Rows from block 8 of a small segmentation model, named by matrix and row number. Rows with one number belong to one neuron. Each number is 128 + 32 x the weight over its row's rms, rounded and kept within 0 to 255. All counts start at 0. After the name is the row's rms in percent of the matrix's.
Before each neuron's rows are labels from the 100 images, of 14848, where the neuron reaches its highest value: "strongest on" is what is common among them; "peak on" is the class under the peak. Only what is clearly more common there than usual is listed. The data: patchworks of several textures.
# fc1: MLP up (model.blocks.8.mlp.fc1.weight, 768x192), inputs 144-191
# fc2: MLP down (model.blocks.8.mlp.fc2.weight, 192x768, transposed), outputs 144-191

strongest on: plain; dotted; triangles
peak on: plain; dotted
fc1.11 138 [128 170 128 128 212  99 194 158 168 128 128 131 138  94 115 128 131 128  58 197 122  91 128  20 147 128  79 128  37 128 118 218 128 132 128 128 128 133 128 113 128 129 146 128 118 128 128 128]
fc2.11 155 [179 128 134  94 116 144 106 128 128 128 103 128 128 128 128 128 128 136 186  38 118 168 128 118 121 128 185  82 213 128 128  91 128 120 115 212 128 128 128 128 122 128 128 128 154 115 128 219]

strongest on: cloudy
peak on: cloudy
fc1.747 083 [128 203 128 128 128 128 190 128 130 128 128 145 128 131 128  61 128  32 128 145 102 128 128 128 128 127 128 172 128 128 128 128 173 128 157 134 137 128 128 128 128 128 128 131 128 132  80  85]
fc2.747 099 [128  58 128 199 128 128 128 128 128 128 128  89  94  78 128 211 154  97 128 118 130 128 130 128 128 128  58 128 178 150 128 128 128 128  42 118 128 128  52 153 128  83 128 145 182 112 102 128]

strongest on: marbled; speckled
peak on: marbled
fc1.622 090 [ 49 159 128 148 128 128 134 156 128 128 172 128 128 100 128  64 128 181 128 133 128 105 192 128 122 128 128 128 119 145 128 128 128 190 111 128 128 128 132 129 152 128 128 128 139 128 128  71]
fc2.622 085 [128 128 149 193  93 152  65 128 128  80 114 218 128 128 109 207  85 128 128 128 128 155 128 128 128 147 128  59 128 128 128 121  88 128 154 128  80 128 128 128  85 128 129  81 128 128  83  73]

strongest on: rays; centre pattern: rays
peak on: rays
fc1.675 093 [122  44 128  64 168 128  95 162  83  75 128  86 128 128 128 128 128 137 170 124 128 102 142 116 128 219 174 128 128 128 128 128 128 134 141 128  64 118 128 109 128  93 168  76 202 128 134 128]
fc2.675 088 [128 118 128 195  39 128 128 132 128 128 128 128 128 128 128 128 128 128 128  38 128  97 165 103 122 128 128 128 128 128 155 128 121 128  78 128 128 128 132 137 124 128 173 128 151 128 128 128]

strongest on: rays; camouflage; spiral; veined
peak on: veined
fc1.357 089 [128 201 128 128 115 169  88 166 128 128 109 128 128 216 128 204 138 128 156 109 183 147 128 128 136 199 128 117  93 137 148 192 156 128  87 128 128  73 128 194 128 128  93 104 162 128 130 128]
fc2.357 091 [128 128 164 144 159 149 122 128 128  98 128  74 128 128  66 110 128 128 128 128 128  78  96 154 168 128 128  83 128 128 194  84 189 128 167 115 204 164 168 128 119 165 132  91 136 128 140 128]

strongest on: furry; patches: two; centre pattern: furry
peak on: furry
fc1.310 093 [127 128 128 128 130 141  91 128 139 128 110 128 151 128 107 128 165 140 128 128 115 128 142  95  67 153 143 141 128 201 127 128  20  86 128 128 176 128 179 128 128 128 128 128 128 128 173  90]
fc2.310 086 [103 223 151 188 122 128 128 128 128 128 128 128 128 155 151 121 128  47 128 128 128 128  77 128 128 128 158  92 128  85 128 128 128 179 128 128 103 128 113 156 128 128 128  78 116  51 128 183]

strongest on: spiral; centre pattern: spiral
peak on: spiral
fc1.422 130 [155  70 128 123 128 128 128 128 162  69 203 110 128  90 128 128  99 128 128  84 128  60 128 128 130 144 182 128 168 132 140 124 128 130  91 128 122 128 141 128 163  58  28 145 103 181 182  97]
fc2.422 099 [ 92 128 143 128 150 165  80  98 145 128 149 128   0 190  82 128 127 128 132 143 102 145 134 167 128 128 140 128  93 151 128 128  83  95 128 126 128 173 118 149 128 111  56 129 110 128 148 128]

strongest on: mosaic; centre pattern: mosaic
peak on: mosaic
fc1.386 089 [ 70 128 128 128 111 128 131 164 128 105 128 128 128 128 148 178 128 128 128 159 128 172 128 128 128 202 128 128 128 128 128 158 136 128 128 128 135 128  45 128 128 128 128 128  73 118 162  44]
fc2.386 080 [128 128 128 128  95 145 128 157 172  96 157 204 143  62 132 128 137 168 128 128 128 128 128  51 165 108 128 128  83 128 128 128  55 128 139 128 128 128 106 162 169 177 128 193 128 165 128  91]

strongest on: cloudy; brick; veined; labyrinth
peak on: cloudy
fc1.532 110 [128 128 128 128 156 128 128 128 102  96 128 128 128  64 153 140 128 128 128 111 128 128  86  95 122 160 128 132 128 128 128  84 121 128 212 128 149 158 128  98 128 128 220 128 166 161  81  89]
fc2.532 097 [128 196 120  55  82 128 130 128 108 128 145 100 117 185  59 128 128 128 166 128 146 128 128 128 128 168 128 128 128 104 128 128 189 128 115 128 128 128 128 120  99 128 164 211 128 120 128 128]

strongest on: spotted; centre pattern: spotted; patches: two
peak on: spotted
fc1.76 084 [128 128 138 128  17 148 128 106 197 142 128 128 128 139 128 128  59 132 129 102 202  79 128 128 128 128 142 128 153 124 128 180 128 177 128  76 142 180 106 153 128 172 134 128 128  93 130  42]
fc2.76 080 [128 164 128 216 128 128  36  89 121  73 128 142 128 161 128  91 138 128 128 128 128 128 128 128 128 128 128 128 128 128 128  59 128 128 128 143  67 128 217 128 128 128 128 104 128 170 152 119]

strongest on: cloudy; woven; centre pattern: cloudy
peak on: cloudy; woven
fc1.490 107 [ 85 182 128 128 128 128 212 128 128 128 117 128 128 128 128 128 128 103 166 128 198 128 128 128 128 128 128 136  41 128 134 153 128 128  96 112 106 188 128 128 128 100 128 128  25 153 209  57]
fc2.490 094 [194  66 128 128 120 128 161 128 128  76  93 128 112 128 162 182 128 128 117 128 128 128 128 123 199 128  18 143 128 134 128 128 128 128 196 220 128 128 128 125 128 128 128 109 128 128 128  86]

strongest on: rings; spiral
peak on: rings; spiral
fc1.152 090 [128 147 138 128   5  69 128 128 128 128 128 174  86 171 128 166 128 128 128 128 104  99  71  54 118 112 128 128 137 108  79 128  89 128 144 126 163 149 128  85  62 128 155 128 127 128 128 128]
fc2.152 090 [120  88 128 128 128 158 163 128 128 128 128 128 128 128 180 128 128 128 132  66  97 181  60 128 128 128  85 141 163 128 128 128 128 128 128  97 128 154 144 128 223 128 128 167 128 128 128 111]

strongest on: marbled; cloudy; centre pattern: marbled
peak on: marbled; cloudy
fc1.71 119 [134 128 220 128 128 124 128 128 128 128  99 128 128 128 121  38 128 128 128  94 128 128  73 128 128 134 128 128 128 128 128 128 159 128 127  92 128 128 170  92 128 205 128 128 147 107 128 116]
fc2.71 110 [ 91 128 155 128 144 128 194  49 128  66 128 128 162  79 136 164 138  28 106 129  81 198 128 135 128 137 128 110 218 128 128 128 140 128 128 128 128 128  87 127 192 128 128 128 128 128 128 195]

strongest on: spiral; centre pattern: spiral
peak on: spiral
fc1.393 102 [128 128 128  91 155 117 128 128 225 152 128 128 118 185 156 128 128 138  75 128 125 128 128  61 155 131 128 129 101 128 128 128 128 124 118 144 142 130  90 128 128 176   0 100 138 128 121 132]
fc2.393 106 [115 208  71 128 188 128 128 125 128 110 128 197 128 128 128  72 120 128 128  92 207 128 128 122 179 128 128 116 128 236 128  59 128 128 128 128 128 128  71  56 124 128 105 128 129 107 117 128]

strongest on: spotted; centre pattern: spotted
peak on: spotted
fc1.638 119 [120 168 128 128 128 128  55 140 130  94 128 111 245 157 128 128 128 128 128 128  99 166 128 128 167  83 159 157 127 128 128 151 125 128 149  98  64 156  78 133 156 128  32 128 128 128 128  79]
fc2.638 139 [128 128 192 128 144 128 122 126 143 128 175 128 188 149 139 121  92 128 128 128 194 128 128 174  87 105 128  72 121 168 128 119 141 115 128 128 138 128 187 144 138  60 128 134 128 128 128 228]

strongest on: marbled; zigzag; centre pattern: marbled
peak on: marbled
fc1.302 106 [ 43 128 128 128  94 168 100 128 135 128 119 128 134 128 111  74 128 128 128  49 128 128 128 128 128 168 128 170 128 128 133 144 128 128 150  86  49 189  72  94 141 128 128  73 174 100 155 128]
fc2.302 103 [128 125 128 128 149 128 128 143 128 128 128 136 186  23 182 167 136 128  37 128 111 134 104 136  32 130 128 148 128 128  61 128 128 128  13 166 115 128 128 128 136 128 142 128 160 102  79  51]

strongest on: plain
peak on: plain
fc1.13 090 [128 175 128 117 114 107 128 144 132 161  83 128 183 128 128 139 121 136 123 128 147 129  89 128 128 128  44 128 128 122 128 128 128 137 128  62 128 128 211 128 137 128 128 128 128 128  87  60]
fc2.13 090 [128 142 128 128 152 128 128 128 128  95 128 128  66 131 128 128 128 199 164 128  98 128 183  68 128 128 155  63 128  40 128 177 128 128 106 169 128 170  57 128 112  76 128 128 128 162 154 128]

strongest on: mosaic; rings; spiral; centre pattern: mosaic
peak on: mosaic
fc1.150 100 [128 128 179 146  61 128 128 128 128 111 128 124  94 128 128 157 159 128 170  67  62  60 142 166 119 128 105 128 128 152 159 128  80 128 128 109 195 140 128 177 253 128 128  38 128 124 152  88]
fc2.150 087 [ 50 128  71  52 200 128 128 128 128 128 128 125 128 128 128 111 150  85 128 157  92 210 128 128 128 189 128 131 192 128 128  60  99 147 128 128  70 128 128  39 120 171 128 128 128 188 128 201]

strongest on: brick; rings; crosshatched
peak on: brick
fc1.488 137 [103 171 128 128 175 128 128 128  99 128 128 134 106 139 128 185 128 128 123 128 128 112 123 128 128 128 189 128 128 128  64 151 128 128  92 128 128 128 128 153  49 128 136  51 128 180 103 128]
fc2.488 136 [147 128  99  21 128 135 128 129  71 106 167 128 180 128 105  92 128 128 128 122 128 170  78 128 128 128 128 118 145 128 128 169  59 149 128 187 104 128 128 128 128 128 162 153 128  62 109 199]

strongest on: zigzag
peak on: zigzag
fc1.620 105 [128 128 128 128 128 155 128 158 128 124 128 128  94 128 129 128  68 229 128 106 135 102 128 139 116 128  96 128  94 128 182 203 128 215  74 128   0 128 128 128 128 128 128 128  91 128 128 128]
fc2.620 094 [128 128 128 128 128 128 128 107 128 197 122 196 128 140 128 128 128  85 128 136 128 128 128 114 128 128 179 177 128 128 195  57 128 128 128   0 128 128 107  77 128 118  93 128 169 128 128 157]

strongest on: brick; centre pattern: brick
peak on: brick
fc1.759 099 [143  95 126  75 115 128 128 122 128 206 100 128 128 168 128 149 128 128 128 128 128 128  70  96 139 114 128 128 128 128 128 156 128 128 128  89  14 128 121 104 128 200  86 165 187 138 180 113]
fc2.759 115 [148 146 145 128 128 128 128 128 128 128 128 128 128 187 128 117 128 128 150  87 128 128 128  77 140 142 128 148 132 122 128 128 174 154  63  76 143 128 128  74  58 128  51  60 194 128 106 159]

strongest on: spiral; patches: two; centre pattern: spiral
peak on: spiral
fc1.687 172 [128 128  80 213 145 123 128 183 128 164 164 178  60 106 105 149 128 125 177  13 128 128 110 128 139 128 164 128 207 190  68 128 128 128 123 172 128 128 157 135 133 128  73 112  82 131 126 100]
fc2.687 128 [128 125 128  97 138 128 128  90 149 143 186 139  98 183 128 109  74 110 102 124 188 113  97 160  99 128 170 100 128 255  99 128 128 128 164 170 128 128  81  66  42 114  42 105 128 128  84 128]

strongest on: rays; patches: five; studded; triangles
peak on: rays; studded
fc1.743 117 [128  69  51  88 128 128 128 157 161 206 129  96 181 128 151 128 165 121 167 128 188 108 123 128 128 128 115 102 141 155 179  82 153 122 150  89 128 187 128 128 128 128 125 128  70 128 128 126]
fc2.743 100 [128 128 154 177 128 128  53 128 175 128  54 128 125 128 119 128 177 128 128 138 128 128 120 109 128 128 145 146 128 158 134 128 128 128 128 128 128 128 128 128 128 127 200 128 133 128 178 129]

strongest on: furry; centre pattern: furry
peak on: furry
fc1.755 102 [128 195 221 122 128 152 128 123 128 180 159 131 170  78 128 128  87 128  87 128 128 112 127  72  43 128 129 128  35 127 128 128  50 111 162 128 166  78  61 132 131 185  85  52 220  96 193 128]
fc2.755 111 [128 198 128 128 168 128 128 132 128 128  55 128 128 128 128  85 128 128 129 128 128 128 128 128 128  95 164 128 172 128 166  85 128 193 137 128 145 162  84  58  94 111 187 128 140 150 128 170]

strongest on: cloudy; spotted; centre pattern: cloudy
peak on: cloudy
fc1.120 080 [182 166 128 128 154 171 123 217 128 128 128 128 128  64 128 171 128 131 128 171 128  91 128 128 161 128 128 128  89 192 128 159 128 128 128 128 187  91 166 128 128 102 199 135  66 192  84 128]
fc2.120 077 [128  65 232 128  44 124 128 128 128 128 177 177 140 128 128 128 128  62 197 184 207 128 128 128 121 128  92  85 128 126 128 128 147 128 108  92 128 173 109 128 111 128 127 196 128 128 128 128]

strongest on: furry; centre pattern: furry
peak on: furry
fc1.323 118 [201 140 128 128 126 128 128  78 186 162 157 137 109 128 128 128 146 125  74 128 113 128 128 128  75 110  92 106  11 128 128 131  54  67 128 161 128 128 128 128 119 136 119 128  74 156 128  49]
fc2.323 109 [128 187 128 128 159 193 108 152 128 128 110 128 128 128 128 127  46 128 183 128 128 137  51 162 102 128 164 128 128 113 121 130 128 128 128 196 128 128 116 173 128  81  96  90 128 128 128 228]

strongest on: cloudy; spotted; veined
peak on: cloudy
fc1.166 086 [128 128 128 128 123  98 166 128 128 128  89 128 128 128 162 128 128 128 128 171 128 126 128 144 103  47 128 128 154 128 128 162 164 133 111 167 186 178  51 128 128 128 154 250  99 128  85  88]
fc2.166 088 [211 128 128 128 128 128 128 100 209 128 128 128 175 128 119 182 128 189 128 128 128 102 128 128 129 128  83 121  63 128 128  73 128 128 110 128  89 128 206  83 101 128 136  95  78 114 174 128]

strongest on: zigzag
peak on: zigzag
fc1.202 050 [205 128 128 128  81 128  99 128  87 176 128 139 128 128 128 128  77 128 128 128 128 128  50 128   6 128 128 159 128 128 154 128 128 128 128  43  20 128 128 128 128 101 130 128 183 165 116  67]
fc2.202 054 [ 91 170 128 128 188 128 128 112 128 142 128 128 202 128 128  75 128 128 222 128 113  68 128 197 128 128 128 177 128  32 134 151  85 128 128  62  70 128 128 128 128 161 153 128 107 155 128 128]

strongest on: furry; patches: five; bubbly; triangles
peak on: furry
fc1.350 123 [147 162 189 128 128 128  40  72 158 128 128 167 189 128 128 157  49 105 120 128 128 128 128 128 128 128 186  95 150 128 128  20  78 177 133 128 128 147 151 128  76 128 170 106 167 128  94 145]
fc2.350 104 [ 33  49 128 117 128  84 128 128  89 128 100  61 128 128 131 134 128 128 145 128 137 154 138 128  45  92 128 128 128  93 155 131 114 128 139 128 117 113 128 182 128 132 180 165 128 128 132 128]

strongest on: brick; zigzag; striped; centre pattern: brick
peak on: brick
fc1.352 089 [128 128  85 128 128 107 159 159 200 128 118 161 128 193 128 128  80 128 129 128 128 128 128 128 128  79 163 138 106 128 128 128 208 128 195 128  87  81 107  56 128 128 128 165  62 128 121 155]
fc2.352 092 [168 128 159 110 151 128 128 128 197 128  71  92 128  95 128 187 128 128 128 125 128 128 128  60 128  86  93 128 176 128 128 103 128 184 134 105 128 128 128 128 186 165 128 175 106 128 128 121]

strongest on: plain; looped
peak on: plain
fc1.663 084 [128 128 157 127 182 128 128 128 202 154 128 188 142 117 128 128 192 106 198 128 128 128 128  82 128  64 143 128 128 174 157 117 128 128 168 144 128 179 128 128 159 128  88 137 113 137 115 109]
fc2.663 085 [128 128 142 116 126 128 128 169  76  70 128 128 128 128 156 128 185 128 128  90 135 128 112 105 138 163 128 128 102  61 128 188 128 128 128 102 128 128 128 128  45 172 128  75 128  98 105 181]

strongest on: zigzag; camouflage; honeycomb
peak on: zigzag
fc1.691 120 [128 110 128  48 128 128 143 164 160  76 126  17 128 175 128 142 128 118 120 128 128 157 128 128 138  81 133 153 246 107 128 150  57 128 194 128  92 107 147 128 151  39  93  79 142 108 129 183]
fc2.691 107 [107 149 128 175 152 138 128 128  89 128 147 168 128 128 128 128 128 128 128 128 128 107 128 130  89 141 173 128  84 128  83 158 128  81 128 128 144 128 179 192 138 128 148 152 204 128 128  63]

strongest on: plain; plaid
peak on: plain
fc1.738 121 [128  75 128  66 128 159 128 122 128 128 128 128 160 109 109 136 216 117 117 117 154 127 128 128 128  69 128 107 128  13 128 128 187 128 128 128 128 120 180 119 183  49 128 128  59 144  36  47]
fc2.738 154 [168 128 128 128 128 141 134 142 128 128 141 182  66  23 128 128 124 128 116  71 128  89 128  88 156 104 128  62 128 176 128 128 191 102 139 156 114 182  79 128  95 150 111 128 101 128 128 203]

strongest on: marbled; patches: two; centre pattern: marbled
peak on: marbled
fc1.645 103 [  0  66 117 128 128  97 128 128 142 179 128 150 128 128 128 106 175 128 128 128 128  81 154 111 153 128 149 128 128 128 127 152 128 117 128  90 182 117 128   0 128 128 207 213 128 128 174 128]
fc2.645 087 [154 134 193 128 164 186 176 159 128 128 117 131 128 133 128 128 128 128  98 128 128 128 128 128  52 128 128 128 128 123 130 132 128 125 128 128  36 166 157 156  69 128 226 128 166 162 128 127]

strongest on: mosaic; centre pattern: mosaic
peak on: mosaic
fc1.684 098 [128 128 128 100 120 128 109 128 128 133 128 128 186  36 167 128 128 163 128 128 128 166 128 128 163 128 128 145 128 169 128 140 128  91 128 166  45 128 128 128 182 159 128 132 128 128 128 128]
fc2.684 087 [128 128 128 128 133  55 128 128 128 172  83 128 128 128  78 194 128  48 253 194 143  85 128 123 128 128 155 166 128 105 104 128 128 128 128 128 184 128 128 128 138 125  87 127 128 128 128 128]

strongest on: furry; crosshatched
peak on: furry
fc1.253 099 [ 84 128 122 128 137 141  97 141 110 181 128 128 128 144 114 128 121 143  88  85 128 128  62 128  34 128 125 128 166 128  97 128  60 142 128 128 111 128 155  53 128  83 153 128 128 169 129 130]
fc2.253 100 [128 128 133 194 166 118 141 128 128  92 128 128 199  52 127 182 128  91 117 128 128  60 138 171 128 138 128 128 128 128 148 128 106 128 125 121  99 141 128 149 151 118 137 128 128 156 128 139]

strongest on: rings; looped; centre pattern: rings
peak on: rings
fc1.568 111 [128 124 128 133 128 128 134 128 128 200 143 134 107 128 128 217  94 181 103 138 126 210  86 165 128 112 145 174 141 167 128 128 128 128 128 128 128 160  81 128 128  72 119 128 128 134 233 123]
fc2.568 110 [128 129 115 171 128 128 128 128 128  90 128 128 159 145 128  40 171 128 128 160 121  77 169 130  94 128 139 211 155  31 128 128 128 116 128 105 128 128 193 133 145 118 128 128 128 128  27 128]

strongest on: marbled
peak on: marbled
fc1.291 112 [ 28 107 128 128 128 222 129 128 191 128 184  68 137 128 128 136 128 128 128 128  37 128 128 128 128 120 128 128 128 128 128  89  98  63 177 151 128 181 128 128 159 134 128  56 115  91 128  58]
fc2.291 112 [128 128 128 128 128 128 128  97 128 128 128 128 128 129 111 128 189  65 122 128  51 212  94 128 128 161 128  61 128 178 128 169 162 159  69 131 128 128 128 128 100 128 128 193 175 140 128 182]

strongest on: mosaic; patches: two; centre pattern: mosaic
peak on: mosaic
fc1.177 095 [152 128 128 119 128 128 128 128 190 128  75 128 128 181 158 122 173 149 181 128 167 117 128 128 128 128 128 128 128 128 128 128  96 156 128 165 128  92 124 185 168 162 158 181 128 128 115  49]
fc2.177 095 [137 160 161 134 101 108 128 128  65 128 128 128 100 128 128 128 152 135 128 128 128 128 128 123 128 128 158   9 134 189 128 128  99 115 148 197 128 128 168 123 128 128 128 112  81 128 200 150]

strongest on: cloudy; centre pattern: cloudy
peak on: cloudy
fc1.678 096 [197  85 128 128  39 128 128 190 185 194 128 128 128 128 190 200 183 128 128 154 201  75 128 128 128 128 128 128 106 162 128 128 128 128 128 128 146 128   0  96 128 128 128 204 128 128  60 128]
fc2.678 109 [154  91  76 174 128 128 128 128 129 162 133 113 174  60 128 137 128  72 128  65 128 180  91 144 124  61 131 128 128  91 128 128 186 148 128 153 128 166  78 128 101 128 128 128 128 145  47 128]

strongest on: mosaic; centre pattern: mosaic
peak on: mosaic
fc1.752 080 [128 116  61 128  93 128 128 128 127 128 128 128 128 128  85 165 128 128 128  90 168 136 128 128 105  46 128 191 128 128 128 185 128 128 128  56 128 128 128 128 171 128 128 128 128  65 128 128]
fc2.752 079 [179 154 128 124 128 127 138 128 128 128 128 125 188 128 128 128 225 200 128 119  98 128 136 128 153 127  85  64 128 148 128 128 103 128  72 128 128 128 193 128 128 128 128  77  68 128 128 239]

strongest on: rays; scaly; labyrinth; wavy
peak on: rays; scaly
fc1.297 055 [179 128 121  54 128 128 128 128 128 128 128 128 128 128 128 128 158 128 212  92 128 136 128 128 128 128 128 106 224 110 135 127 128 128 128  57 128 128 128  89 128  69 162  55 128 128 128 107]
fc2.297 054 [128 195 128 128 128 128 128 128 128 128 128 128 128 129 128 128 143 128 128 128 169 149 128 128 128 128 128 128 128 128 128 128 165 128 128 128 128 147 128 118 128 128 128 128 128 128 128 128]

strongest on: rays; centre pattern: rays; dotted
peak on: rays
fc1.547 088 [ 92 128  75 128 128 110 128 108 128 128  75 128 190  77 119 128 128 101 128 177 128 171 128 199 115 128 141 128 128 167 211  16  96 128 188 143 116 176 128 128 128  84 165 128  96 191 128  85]
fc2.547 082 [128 128 128 205 128 159 165 128 128 128 183 158 152 128 128  74 153 120  93 119 128  99 128 123 145 154 128 157 199 128 128 142  85 128  70 128 128 128 128 124 128 230 196 128 128 189 128 128]

strongest on: marbled
peak on: marbled
fc1.690 109 [176 128 129 128 128 128 128 128 128 150 128  89 128 153 167 128 192 157 128 128 128 128 128 157 128 142 128 158 128 128 128  78 128 121 124 169 128 128 131 128 146 159  94 107  63 114  70 128]
fc2.690 104 [ 59 128 128 137  54  93 128 128 128 146 128 160 178 128 128 128 128  35 128 123 100 128 128 128 128 128 153 128 128 109 128 198 189 128 145   5 128 214  78 128 128  91 128 163 127 128 128 109]

strongest on: brick; striped
peak on: brick
fc1.683 080 [ 67 128 128 142 128  82 128 137 115 108 136  35 128 128 128 128 128  95  76 128 128 128 186 144 128 128 128  99 173 177 128 128 128 143 128 130 122  72 128 128  98 209 128 128 160 128 128  80]
fc2.683 087 [146 128 144 128 133 128 126  69 128 128  91 128 156 236 115 175 180 128 154  85 128 128  62 128 116 128 160 128 128 160 128 103 154 128 128 143 128 113 128  49 128 100 128 128  83 188 253 128]

strongest on: plain; wavy; triangles
peak on: plain; wavy
fc1.424 119 [151 128 128  53 147 128  82 128 128 128 104 141 128 128 137 128 128 139 128  89 128 128 144  86 128 194 128 128 128 128 115 111 128 101 138 190 102 128 144 128 128 128  93 146 178 140  75  56]
fc2.424 126 [128 128 128 142 142 128 162 128 128 155 137 188 128  69 124 128 128 152 128 128 128 158 128 182 128 128 123 113 128 128 114 128 128 125 128 128 132  96  62  83 128  86 128  42 130 123 180 255]

strongest on: cloudy; labyrinth; centre pattern: cloudy
peak on: cloudy
fc1.463 067 [128 128 128 128  72  96 106 128 128 121 128  75 100 128 128 169 142 128 128 128 128  80 128 128 128 128 128 128 128 128 128 201 128 124 128 103 128  74 209 128 128 119 128 167  59 128  81  33]
fc2.463 066 [128 128  36 128 128 173 128 128 128  44 117 128 128 112 128 128 128 128 137 110 196 128 128 128 167 128 128 128 125 128  76   8 128 128 128 218 128 128 116 182  26 128  48  89 101 128 128 157]

strongest on: zigzag; rings
peak on: zigzag
fc1.751 049 [164 128 154 128 128 128 128 128 253 128 101 128 123 128 128 128 128 128 128  44 128 128 128 128 146 128 103 128 128 113 119 128 128 128 128 128  56 128 128 109 128 128 131 135 128 187  86  79]
fc2.751 052 [128 128 128 128 128 224 128 130  85 128 177 128 106 186 128 128 128 128 128 128 128  95 128  92 128 128 202 128 128 128 128 128 128 194 128 128  79 128 128 128 102 128 228 128 128 128 128 128]

strongest on: brick; plaid; centre pattern: brick
peak on: brick
fc1.714 103 [128 155 128 128  29 128 128 128 118 128 166 128 128 107 167 163 176 128 128 156 139 128 128 128  54  88 128 154 128  73 128 181 128 128 128 128 128 128 128  88 128 128 128 128 154 172 128 128]
fc2.714 113 [128 217  79 191 128 128 128 128 128 128 128  31 128 103  63 128 128 128 128  81  94 128 128 128 129 150 128  95 164 128  45 128 128 128 128 129 183 136 128 128 128 128 128 128 128 230 201 140]

strongest on: rings; centre pattern: rings
peak on: rings
fc1.553 136 [ 61 106 201 149 128 192 128 158 128 128 143 113 128  81  80  97 128 157 128 128 226 246 138 159 111 125 158 128 128 128 136 152 128 128 128 112  96 164 128 198 128 128 175 128 128 128 128 128]
fc2.553 099 [128 128 130 128 128 128  86 128  76 111 128 166  98 102 128 198 128 128 128 186 117 128 184  17 128 128 128  98 128  74 128 106 128  98 128 128 172 128 101  87 192 128 251 128 128 128 128 188]